config.toml
horizontal_flip = false
targets = ["road", "vehicles"]
arch = "repvgg"
norm = "groupnorm"
activation = "relu"
padding_mode = "reflect"
mixing = "cutmix"
optimizer = "muon"
steps = 4500
batch_size = 64
lr_schedule = "step"
adamw_weight_decay_other_params = 0.01
Rows from block 2 of a small image classifier, named by matrix and row number. Rows with one number belong to one channel. Each number is 500 + 40 x the weight over its row's rms, rounded and kept within 0 to 999. All counts start at 0. Numbers have three digits each.
After each channel's rows are labels from the 100 images, of 14976, where the channel reaches its highest value: "responds to" is what is common among them. Only what is clearly more common there than usual is listed. The data: rendered roads seen from a driver's seat, with toy cars, trees and houses.
# c3: 3x3 conv (model.blocks.2.c3.weight, 96x96x3x3, each kernel summed), inputs 0-95
# c1: pointwise conv (model.blocks.2.c1.weight, 96x96x1x1), inputs 0-95

c3.51:522537518479463501544484472454491468470510469524468500518519488467505465494537529398427482512626464471536528561479463512546426441503520486500500484543417396544504499459497473496473555478475490495499451575471470414522441496517495419526521567576487483560531512552543533488509501517517516524
c1.51:540568520460442453515453518484497538486571523505446511490495563404484453515482475520462482468560520452514468485489510519446519486445493496469496462490409437416560512480534562504437459517505541470577465521462463494510575531518509471527548583578505485550463489492497449472570485434492485503
responds to: bends right

c3.31:497498446488509490497490572508444471430552490541425456540478477455530460454522511528379455490372532449494503515514534513466473457435535497462511487446470496534476498516511505449480504487461450433556487492515501521537491504406478440497509441455497494594465513492475506507453558480507491569
c1.31:514460440535505468503521528506481515503464480517513460507449487563501485459513512627506488496425509419502520468515497504506572463522567490460531534480513597491434513473458606514498526406509501478511473462592530409502494492453555481465493481489457590462469523477507494474505570518472501501
responds to: lamp

c3.70:578537562517580545533517531535497485469537537506508510535520525525646518529490538456550544506538447460513500482512517504445514497503499488532489496456521477517491459503523441447483436459447462473497488482503522314525473544508519503502506454522536510542486537514508497484429530564485530491
c1.70:485532553516511493458522607515458544533506497430506503492485601513544487494484527530535519469493537538530539519498455540528447490506571505539491498422507460551548492517552517480520486534425507474488493449446509366493429575516471454477527573537421535462513446520485501464484498551533522496
responds to: dusk

c3.34:507535459500499487513478469436528489479434518485549484515446507488503466447507479447461439479459401505298473513447457511534495513478495574493458508467523490484487469433505582459414479447479465473491500520495440442476509538510475485493476562517529504483492488514473483453488486504454521522
c1.34:484514506506530441488491485497509488508500490396462532500558477428521449450487452522516385460512446486399488483447537493508461486467452515520463544445539512598509487467510433456468560453511551478522453497481496476491518535574470472500459528520476455472509528544582530512490529492575553561
responds to: bends left; line: no line; vehicles: zero

c3.72:499496505463470434485506478480509544618568474483511530503442385558556471444520487544513471477457487519477455506512510525511478512532445494493523491489456474438428459536533445449439519460437478545454525481438477469474418519477449506500478462520481525548516457459513597512574487540484479469
c1.72:486539516457469392480525494484547549545518501510543532497457419529528484453464462520497487525403512490550448473497492502495535440455499488510533487445427481438469410503526474477481471491429440492427443507479430496487388538509480443507496467509538453546502415501504528478517551523480520526
responds to: dusk

c3.47:528466426516487498624511524465548505477460514456503528458458427447501485451478459466544442469593524462479517576487530523500477480602541523571444414503462477506490463520412487451539480477491533495495509493480514448471498495511475487475507568501533585507463487477486537551517516442500461478
c1.47:465542480509492468553476513478568543504513519469478537486472508492465412472511471515596460539483472483512477560512570534460483545551524463507418493544493502481493468568519567456504480588526498423537554476454469527503479488495480493530570492487529618516485503494468497488439564411422492489
responds to: vehicles: zero

c3.94:463534559551498455514465402488471507492494471477465522482479525516431517473496540542461484475489517460449506513503489499507497520476536447476494534543538429516521495451460455464485379469505438493507482422497455540422485509441517581516530485485540466535495555653506424511505491530528482502
c1.94:459472547522579568502489494521426510473502520483473474469538565424477502519476605514523481485467496563514478473512484459497499519454502432540433491547448462519518495501487476407462482453520526473550482469492508505469474519485505628458515533561474452493489506556460469380482470489526458536
responds to: snowy verge

c3.0:375506500498542490495510511543525531557593461525545540510478505606528485527459493515473423461513433439461592495506489455480552445521543463467525454472494469517506501485471479484447534449488460511446473558479495457482457509487518487506489551442514507551469451447583438473456492522549528490
c1.0:409502557458524536499524503533491549524489505517572561479509543544522517496460489474439436438533486438478524558595573493455510487479446517492519546467470493510489526440455414450480554511492539518540467475464491553397446455527521482525522503476544534517469525448495412521501509514556521447
responds to: car

c3.27:517521468494405511475516443512530499497410489469417482455461456428476529451541516472519444536491546487512464512522523511490507512537558514546492524541499488544478433551557472521528482556482552572458512605434552512491516484427477447401473510421510485509479487420506522515509524528521474527
c1.27:475470471503481512496502466430508502573490505484465501494481531454472503452457521366514456506563496502476506522521553511461534508507502495550506538497554568493522447517552534538525540565574468530523467632496501532453511453463502457474472523492491520502465508486511507462522647457460475560
responds to: vehicles: zero

c3.81:457530519480476460562466506454455471420466490501524504458523451455431484510487499485482487491568393533448364494468489497461511478513459474502496510532543532564533499486480502500496488496503512451586544495545467488469511493511487472500482446430402539511577516542479545513452511474391508484
c1.81:505456499476489436514489458485498426478569456549586547460515422476428521457467506507549486485552457453571425494452467478479489452493499529519532522513511500505518454467474477456510484516495506456548512462511435446455583538517514460501509457413404512472530483538417542547490553539485511455
responds to: bends right; vehicles: zero

c3.84:440483512548526512488475480524493520512445489502540484567521525480442521468454484447532511496441460427535525481499481513470517509510528425471514541532470534456507480579581513562524444496469488534533551510517499585445535485479493461432483399427487509587401472453494516533503460522548566472
c1.84:436439472585488517516497455554510464537518497413570491525470487509447520491468444474497474522437519499491489450533513529497493549486494491513577541530422556511474469569484484575477552476490452542506509604541494529426471519440538514448538440500521499552399529479459548504491460494527482492
responds to: snowy verge; bends left

c3.17:458572470498558491479497524497498467567513501502505449529488438442498478489529482629529454546382488478498436512520487518490461495521443529436449462495526439491532503492493421480459457450432456555525485471519421479436499505532472532542499560520485482459480480484552493482503476430460469442
c1.17:544552541483504480489452457478473528556450477458603465559496471556457539499500469610542487569444477459501480474498479469542519542458477498487517493536522446506447497501455449444520497496516551560467479414420488474441539482518486532506488445602484474470472531497403502519519483501487462471
responds to: double yellow line

c3.54:450551459498558485546501479469505498553588498464559475496467547560526458501508494514455469513558530566479448494459449497489557486531514558471504434478502511466485371521516510468537509515417435454481546489548443510463558552531503551534477484484576502602519498481543476476500455515450509503
c1.54:541490542489490536499539580461512568484512478446531510491530615554515521517503493502498448500476560453499553440483439523534456516524625538516507507452524477504480388545453422518506504472470475467437522521502512472534510511515472558518487521534480508528525537604492456528446488566483469483
responds to: dusk

c3.76:473566537498501433468519542457525562540552473485491572424491502490542542458505473575553439472483535537509460476481531523508523558528539515497531484443465427446449483500440469413488528459440456533455478495409456520422471555510469455531475519523426486552495493477467504462527474556525478491
c1.76:451552557491574468459541539479538518492475541446535564467452520508491499535475411560464467451478564598509453503508519548505460494542480533570496522438513417466454540454475491484546490521412504460497508489478454438470483581480516495492512507529415473480460494568446501477538502486524458521
responds to: double yellow line

c3.50:478486455479392449441478449493529523528445457547486479484471417463545503545505474418487495474586541469397500467469489498502592494494530492502497534513414503560463481541534571530535522561538530537543501586462510486550510495537539502461488537567504486536520511505467534442515487466490508482
c1.50:513440521483455490465465481478506495500533474525519447486524529515501465589475485530527519482542514480480476458470469465476561480510457501586516577588390613572548526509457541516528488532518509473469491515578503487554433553524545528465487531511515529506544476557471509448473505503551583558
responds to: vehicles: one

c3.75:498441522485435501491496402515512534555501460488529489528471394453511452514490463575495470477511510465499457506469529512417503509532521494498509522464465563492487438424516516491545461465493504538521453565495539477518498458467346504465535516409535477552465505444526440484469500541465512519
c1.75:505472547413439435576448477442474538567505431499531532543500460527528459542484446506485467494517509464510558450440454523522479462503525505553475517461520515505439516449515498511512500487489478541527505535462576465588468485493427451486540483421542484450510484444553451416510459514449545544
responds to: tree

c3.83:483544470460529509417496463481484495474462523486466540554493473508436521477477491510495510493350519511452528472452463467441414510419436516473468506525525497470517493503463463486467511455462492488554474534503432511467498509483457542572538508492506466349524544529505552489469486469548507459
c1.83:575505463484476463421530442471469450472521524579593521575488474504465495504573550494474523459465518511447532514481488439453547494443512506501460500524474504466453501520560453526493479389513473466529461488539454431464515516448432533452528452447536440487503501462549501451466483490442495454
responds to: bends left; vehicles: zero

c3.2:481539419506519425487503482510492578428561473460453515459476446469537523439467507457455479496587446452543513508492474497496472453537558540461505540493566535583515486410476524431516463472551491443473491525479474507457533520511504485416540535481505602458475473515493494481568493496535462495
c1.2:441428462480454497480509475471487515397502524559505481485461492566498472502466509405537508490557440573424467480542510512483563503523505518485474449510469501519456473497423533459477581476480501479519517463470483424468411530510466538483503447508501594537478457484523559543474467481439456549
responds to: bends right; snowy verge; vehicles: zero

c3.21:511547542486503493517463482544529564519441502466542499503501520331516522492496529569486503465464522485593471467445513502490510525540532555541479504443472458514535517476550565445466509509508473461489487514450502501511439561525546508494537499423425516421458513533544408508523454476460504509
c1.21:460496463472491434523567500484548463532611483535421475539446468447511510467522517463403475476564491553515484491467549521378543509431507524493512439504516495488443443496477502498483489467465478449524540554519462498453531530491534450513456397493559459554528532512527508512518511476482522469
responds to: bends left; snowy verge; vehicles: zero

c3.23:435479471585527493524523520528578453523528498487413518483451499545502437531463496456527582470587415564491479492477527501491502515586499548476487463542459449469529539443447498492456494507571485562501541534516462499486589446527519457436492555526450522483479470554529492540478465486481486486
c1.23:474504483549517498472458515475464501540512512520506491585502511519514371508496467515557644421531483560523482531476448497490494526489526516459572515533456498502513556492490493529463472554621469519501509470472531515502487473512557441450533521494482535445480466548531568560478470521500558546
responds to: line: no line

c3.15:515502513447486498542486514457516495349521466425487471431499541521442487469476477447411461492541500464487406575538463518454442499466518533463551464506517480527507504496440530454469476473481515462553523458541506460498507500466465570617489535535523552477483530480489503527468532541470515517
c1.15:515589485499475470504466500477476491457539471417529459473440508505418466545489461423464547531575450425508486474506454535473493488425493508450512481522545548458489541517427498492459515424501487469498457588479483506527545483452535501450466434485515526590493524459502552540533568449513522470
responds to: snowy verge; bends left; line: no line; vehicles: zero

c3.29:480551538509454548544522544579488474479455518462415540547547576507557507494531449447555403516575485505498478520505544492449460513469498547488544518552475537503479522500482430562517552471522500494503469497484627518447505509497479486476478514608462502452473579479522504518499527499524529464
c1.29:468521515498466559515561564496487466518484467521467529579529563474535452499476454521494360505500518519523465552487560561472497441484523507430578503576503530494507503493512454569515490499554504439449467498494546495508486527540541488485461515611476478482533536488493506450515475473584571535
responds to: line: no line

c3.62:506505487533500467483481495565500480500491502492377484491475512499565545502550503527571558488532567450523551470501550525534416549470592519470517512536544550537523542499503540526562496530427536548565510562541578563549475504505505444473472473484452514489438498475496464534549542538527496568
c1.62:509465509541496463487494520578501439516473483514518463550473429508584567488549563532543514459541508507449529516480585520517474506514550511516485498551549503555512543509513563551569544525362568595556519561554523510481530497499508469505457497484507549522441446495515490511468463480523513538
responds to: vehicles: zero